config.toml
loss = "softmax"
encoder_norm = "batchnorm"
encoder_activation = "elu"
encoder_widths = [80, 112, 176]
text_encoder_qk_norm = false
optimizer = "normuon"
Rows from block 4 of the text encoder, named by matrix and row number. Rows with one number belong to one attention dimension. Each number is 200 + 30 x the weight over its row's rms, rounded and kept within 0 to 999. All counts start at 0. After the name is the row's rms in percent of the matrix's.
# q: attention query (text_encoder.blocks.4.attn.q.weight, 256x256), inputs 0-127
# k: attention key (text_encoder.blocks.4.attn.k.weight, 256x256), inputs 0-127
q.162,083,211,216,218,212,211,238,219,197,229,209,186,215,245,192,207,222,191,232,220,214,166,198,227,174,220,174,208,147,197,208,122,228,201,202,177,243,194,247,157,215,215,237,169,195,186,185,178,218,157,217,155,157,243,183,204,175,197,189,200,198,221,201,274,202,203,249,162,140,166,105,229,225,197,233,218,208,192,220,154,222,249,215,250,148,125,254,210,238,248,188,196,192,200,175,175,210,191,256,209,175,123,189,181,214,152,192,209,175,218,194,201,164,181,168,208,186,221,193,203,223,223,173,200,224,214,173,185,150
k.162,081,150,234,193,212,194,178,181,197,178,215,131,162,251,206,214,179,151,187,195,175,196,209,187,182,236,156,154,127,236,206,206,186,131,243,147,219,215,243,261,206,232,267,223,198,205,202,158,249,173,192,228,185,242,121,188,160,203,195,212,179,197,178,234,210,190,266,135,205,266,203,220,156,191,212,235,196,152,193,168,194,236,231,211,195,244,194,221,208,230,207,153,190,184,166,218,182,184,190,195,186,215,253,174,211,207,181,174,219,217,196,168,247,197,224,180,218,233,198,161,229,165,216,210,217,215,173,205,210
q.163,081,186,205,203,208,150,217,152,216,175,221,180,189,226,205,230,143,196,199,186,203,166,108,175,177,180,150,184,177,179,210,185,171,184,154,161,166,247,251,175,196,206,214,218,238,200,181,204,203,194,217,200,214,257,186,193,189,177,221,176,202,231,235,194,244,231,244,161,259,223,194,172,196,230,193,219,240,148,201,202,182,188,206,222,220,216,168,221,202,259,162,209,163,199,178,242,177,182,188,166,239,146,200,217,237,209,228,186,223,259,188,185,186,166,198,213,188,253,175,161,182,217,212,230,223,212,183,187,188
k.163,084,210,198,200,225,190,209,166,182,213,196,175,197,229,203,297,179,193,223,187,178,167,159,230,179,190,170,208,185,220,224,181,204,213,199,154,172,168,242,194,217,226,227,215,239,173,183,169,250,170,257,239,216,263,162,205,189,171,201,199,220,206,192,210,228,200,218,188,207,235,165,156,174,212,220,187,198,157,196,166,138,213,237,285,181,191,146,191,165,240,226,162,180,188,212,277,231,224,233,158,216,186,210,211,189,243,221,201,218,244,193,186,182,190,226,174,184,252,162,179,167,239,198,233,202,213,175,267,163
q.164,106,189,199,203,179,225,223,206,156,211,217,239,189,199,236,187,289,206,234,183,199,210,293,197,230,184,240,224,179,234,206,184,249,238,244,232,246,177,130,176,167,177,220,207,184,201,217,201,181,164,216,216,155,140,221,190,183,202,144,214,166,225,208,271,163,185,149,261,131,183,155,207,202,189,233,180,168,255,244,165,222,252,180,195,182,148,249,182,215,156,225,198,211,164,191,152,231,193,199,261,176,218,221,202,172,159,154,230,192,146,199,213,195,264,195,205,204,170,196,229,215,202,148,181,208,161,225,153,218
k.164,091,229,223,214,204,221,167,237,215,154,190,214,182,215,198,153,238,237,191,206,170,216,224,185,211,225,260,188,187,197,193,249,196,185,243,215,269,252,170,251,218,190,215,229,201,207,270,211,198,200,169,128,184,140,248,187,198,243,189,181,188,157,167,190,180,185,182,235,158,184,241,214,200,139,191,188,205,190,207,208,219,232,193,104,214,190,235,218,246,201,181,195,213,201,175,140,175,207,141,210,179,201,213,163,188,181,198,220,199,191,217,211,210,179,178,212,208,194,212,260,222,179,229,156,219,189,227,141,257
q.165,078,138,207,228,218,204,205,246,220,169,224,247,164,168,234,164,217,201,179,198,205,238,189,173,250,156,242,199,223,217,148,178,234,236,213,232,184,170,110,255,168,164,211,237,249,222,228,207,146,203,191,171,242,148,194,209,227,225,165,196,209,202,233,170,180,209,148,269,190,199,243,195,194,157,231,159,189,260,196,220,206,220,188,200,236,230,167,221,164,162,187,206,163,216,223,193,239,221,142,182,170,216,235,209,191,198,194,209,193,160,195,222,231,229,202,179,251,181,180,194,189,208,162,175,220,124,256,161,257
k.165,082,226,220,189,187,239,177,226,253,207,171,263,198,205,206,225,210,207,189,208,210,221,169,227,209,206,248,201,247,248,206,175,212,207,196,241,224,184,206,149,214,156,174,220,164,237,203,280,178,219,193,129,180,189,225,207,237,222,178,191,234,203,229,142,207,202,159,217,163,151,212,207,206,157,230,173,167,300,214,205,205,197,178,185,252,168,222,153,187,202,250,224,165,225,240,174,168,217,178,240,195,219,225,212,234,195,163,194,203,193,177,201,198,213,186,196,254,185,222,242,177,224,186,180,176,173,223,166,247
q.166,114,190,237,235,246,195,179,182,137,193,161,198,172,161,165,195,150,169,215,203,188,212,186,196,267,198,190,227,262,161,203,248,207,210,189,232,194,172,192,208,183,146,142,171,170,215,217,215,203,228,172,212,222,190,226,199,185,190,191,232,231,162,181,159,188,169,217,219,249,150,218,201,256,210,202,193,199,198,174,211,166,158,212,150,199,246,199,162,206,178,224,235,213,224,201,190,225,204,261,188,192,249,163,193,182,205,199,192,204,190,195,199,220,193,222,162,187,208,212,185,228,166,213,176,196,194,211,219,215
k.166,103,164,181,239,195,163,238,252,177,164,240,226,203,195,214,138,167,197,166,209,212,236,202,173,183,168,186,184,162,196,160,151,226,253,169,210,201,161,180,153,171,211,134,155,222,208,201,217,157,229,142,203,204,189,199,180,130,180,209,215,231,205,239,162,195,185,246,252,221,191,236,227,261,234,191,208,228,239,163,232,206,213,166,150,157,215,221,228,204,178,175,231,180,180,175,131,176,184,239,186,194,188,255,240,209,188,184,170,183,186,185,161,194,210,138,226,220,149,233,220,192,163,175,190,218,160,199,220,212
q.167,093,209,209,217,172,259,179,221,160,220,201,203,209,172,210,200,260,186,238,192,174,220,297,236,205,221,226,219,172,199,263,251,202,209,243,208,232,169,184,213,215,216,164,180,173,179,223,208,210,232,182,221,152,135,223,162,208,219,170,213,187,176,165,231,138,153,139,249,157,191,208,211,177,194,214,153,177,234,223,184,185,214,192,193,194,164,212,172,205,152,264,153,249,198,210,173,215,181,222,251,162,267,212,162,177,175,151,219,165,160,209,196,196,233,158,209,180,112,182,237,228,237,176,177,182,203,223,221,197
k.167,076,195,193,172,151,197,202,221,189,178,163,183,195,170,212,163,266,249,198,226,215,226,222,172,187,182,246,225,181,214,183,260,222,169,212,246,264,252,165,201,214,197,215,208,189,192,171,245,148,235,202,174,177,132,222,177,226,219,183,180,185,125,187,178,157,203,149,231,185,156,245,245,181,159,172,227,202,208,218,212,249,210,158,141,177,175,244,232,226,178,203,226,235,218,201,121,186,187,159,233,193,226,217,189,194,163,186,211,209,168,217,215,213,222,172,245,197,163,210,251,208,174,218,170,182,179,210,169,216
q.168,095,184,163,245,191,235,210,205,209,200,211,188,192,234,226,171,233,191,238,165,170,171,229,202,194,213,199,210,199,195,245,193,201,213,195,163,223,201,212,155,196,199,169,149,149,202,235,182,210,189,191,219,141,192,209,222,212,202,191,218,171,186,162,258,191,165,184,191,184,163,151,245,186,199,187,146,208,192,217,153,202,205,203,192,168,168,231,194,218,201,195,179,253,162,197,161,203,176,259,236,200,213,190,215,180,181,179,209,168,190,193,224,170,174,190,241,165,156,192,214,250,232,158,181,229,182,202,237,154
k.168,081,155,183,172,217,180,163,225,208,156,175,140,183,225,207,173,247,211,172,230,203,142,199,178,207,207,212,182,165,257,196,236,195,162,215,196,247,254,207,204,202,198,222,211,177,213,249,195,185,213,178,168,211,157,236,166,209,212,195,192,141,155,213,178,197,165,225,200,174,190,235,205,109,200,176,223,153,186,199,171,260,241,161,210,193,170,222,250,190,209,190,156,191,201,205,181,202,202,196,187,229,212,243,185,204,184,160,179,201,240,227,138,209,201,193,210,232,243,188,189,213,167,170,198,191,223,135,192,218
q.169,096,205,178,152,179,190,221,182,229,221,222,152,193,183,220,207,240,215,186,218,168,200,198,229,140,212,199,196,161,216,195,205,173,150,224,176,205,215,228,190,243,253,212,249,238,168,172,171,188,186,255,198,188,209,188,184,243,208,224,165,171,244,196,209,205,217,190,190,175,251,217,171,130,234,169,248,233,218,229,214,183,210,166,227,224,135,187,184,156,216,218,176,206,209,209,227,163,224,124,214,207,177,242,204,202,226,189,176,191,211,217,177,219,212,173,209,200,206,187,202,206,201,220,214,178,250,168,192,187
k.169,105,275,181,166,214,235,208,165,241,263,182,212,216,179,200,223,231,216,246,188,166,180,196,234,191,232,200,220,244,172,246,256,213,208,216,187,159,196,214,221,222,177,237,255,197,139,204,212,208,220,262,207,210,215,188,196,299,207,225,193,206,220,149,230,198,215,158,178,191,176,206,161,176,175,161,230,224,145,231,217,182,132,223,246,241,195,159,177,209,211,233,201,251,227,216,244,203,193,153,196,182,178,128,187,170,226,260,232,199,221,189,256,185,171,216,201,133,232,141,182,181,212,268,235,190,216,212,203,183
q.170,115,146,172,220,154,211,242,200,220,181,241,218,195,275,216,162,222,173,226,157,191,204,201,175,192,208,205,213,210,198,196,127,175,234,204,191,201,193,189,190,168,187,212,187,207,206,214,198,157,119,212,215,145,206,189,227,198,197,205,190,173,250,204,256,238,193,226,209,200,191,117,206,210,179,199,186,179,208,236,135,230,241,217,220,181,176,177,202,191,194,156,230,198,146,188,192,195,223,221,219,210,172,227,238,181,185,186,197,168,193,165,221,194,180,196,235,201,183,178,197,205,247,168,193,269,174,239,193,194
k.170,109,188,232,176,199,166,133,149,230,171,185,201,192,283,200,234,209,196,232,212,197,156,150,192,251,223,251,204,192,270,201,215,157,190,216,193,220,205,186,235,189,165,232,223,206,238,230,181,226,168,186,151,220,222,201,207,180,236,174,206,199,200,192,177,226,173,238,152,202,188,219,166,150,160,239,204,163,203,190,202,225,201,225,190,200,209,219,229,230,233,192,171,178,196,181,202,185,253,178,201,217,202,249,198,205,163,185,222,250,262,230,200,230,186,252,175,232,237,214,180,221,212,243,206,210,200,171,147,262
q.171,105,180,187,198,163,212,196,166,141,203,181,194,150,189,198,203,196,204,219,171,127,227,214,226,204,219,234,254,233,170,255,282,163,197,207,217,190,171,195,222,192,164,110,182,195,187,228,214,205,227,213,239,170,189,245,187,222,219,222,203,203,208,154,176,180,126,206,226,285,172,213,191,156,216,167,195,218,222,215,183,151,168,191,166,224,205,177,164,163,165,207,211,244,192,230,205,179,232,217,212,206,249,182,215,180,206,175,185,181,180,228,197,202,198,203,221,142,168,194,223,245,196,250,180,189,220,246,216,238
k.171,098,183,185,121,152,179,245,158,225,247,177,259,235,216,184,204,216,294,269,204,184,218,190,216,235,215,283,218,222,208,195,238,261,212,210,232,208,188,204,176,191,161,156,165,201,188,176,250,195,248,257,153,253,179,163,200,209,202,252,205,245,176,186,177,171,190,191,216,195,138,240,190,232,170,158,242,238,183,235,240,205,134,163,180,167,182,231,192,232,205,237,239,228,219,186,163,156,202,152,168,229,183,211,187,159,164,230,235,191,210,245,239,183,177,188,219,186,201,197,248,208,218,230,200,183,178,200,167,203
q.172,087,174,226,216,227,212,207,235,199,190,204,249,215,207,134,151,191,202,204,196,210,206,178,172,247,167,206,185,219,176,150,127,257,272,214,236,191,148,158,238,156,177,233,175,208,229,206,211,180,164,169,174,206,185,145,193,196,194,189,176,251,238,234,225,214,180,198,227,209,170,175,201,260,147,236,186,180,234,201,217,241,229,243,199,197,243,191,207,212,193,173,252,180,187,180,189,224,201,222,163,176,193,221,223,189,188,232,238,167,164,161,210,199,212,241,162,223,226,204,196,165,205,198,184,231,142,230,199,233
k.172,095,187,226,231,219,178,150,239,215,163,248,234,195,224,176,164,136,175,163,222,191,227,163,172,186,213,172,184,175,254,180,158,178,216,204,221,206,178,176,191,198,224,164,188,204,239,247,214,165,151,135,178,215,204,207,190,152,188,155,199,227,237,241,150,228,141,218,220,177,232,230,219,192,195,246,175,153,252,158,203,187,198,206,160,194,212,181,222,197,186,189,201,123,195,188,163,176,222,197,223,200,239,259,227,242,208,163,140,211,202,187,159,244,241,168,215,267,209,222,179,160,196,195,179,199,207,185,176,226
q.173,128,244,247,174,197,213,210,198,179,226,201,207,235,194,237,231,252,207,216,240,201,222,209,204,224,182,197,172,147,210,174,177,191,197,254,194,212,213,206,210,203,245,255,271,242,183,177,195,162,191,248,172,180,174,185,179,213,200,211,187,175,265,239,239,147,190,166,223,166,220,170,169,142,190,244,203,210,250,243,216,240,266,163,217,239,149,209,165,183,196,242,185,154,227,193,242,216,232,139,227,206,188,216,209,195,217,165,211,185,192,179,173,223,236,168,171,221,211,158,181,167,165,168,202,182,213,188,203,201
k.173,121,301,205,189,181,214,172,207,203,230,162,197,197,155,220,198,267,176,274,219,178,203,201,224,161,200,172,271,188,217,216,261,138,204,240,211,217,228,143,240,209,227,221,233,227,162,193,197,170,232,219,224,161,206,178,137,240,208,200,187,204,196,160,201,156,193,168,210,220,202,224,173,158,155,145,210,217,160,192,202,203,177,219,199,248,210,164,184,205,176,229,209,246,246,218,206,191,209,159,213,179,195,192,234,184,226,226,205,206,215,127,233,209,205,154,200,122,205,181,240,183,198,263,232,200,183,202,192,185
q.174,102,195,225,195,226,184,177,139,120,223,169,204,173,174,177,226,138,178,201,220,170,234,202,202,215,200,208,213,228,175,210,269,171,193,208,217,168,174,190,237,210,164,155,206,241,190,221,215,194,259,179,204,242,173,237,178,191,240,202,217,226,190,180,141,168,168,217,236,257,215,273,159,208,221,195,190,224,178,193,229,156,164,192,173,245,264,167,150,169,148,239,214,203,255,224,225,200,215,199,208,187,265,171,165,209,188,202,180,209,216,226,189,223,209,195,210,157,204,198,196,185,174,236,199,146,230,245,196,233
k.174,091,204,187,185,139,177,261,179,182,173,205,242,221,183,195,183,125,235,222,181,180,244,208,163,155,202,232,199,214,155,183,196,244,235,176,204,203,167,216,182,201,184,166,167,231,196,188,248,171,201,190,204,204,186,174,241,213,170,216,223,254,163,209,195,186,208,183,222,231,179,223,212,274,248,196,189,278,238,186,244,198,171,190,177,171,216,184,183,209,200,214,242,238,234,195,164,213,232,187,172,174,207,186,208,147,183,243,192,158,176,183,230,182,213,157,198,155,151,181,218,222,210,214,177,225,156,222,223,197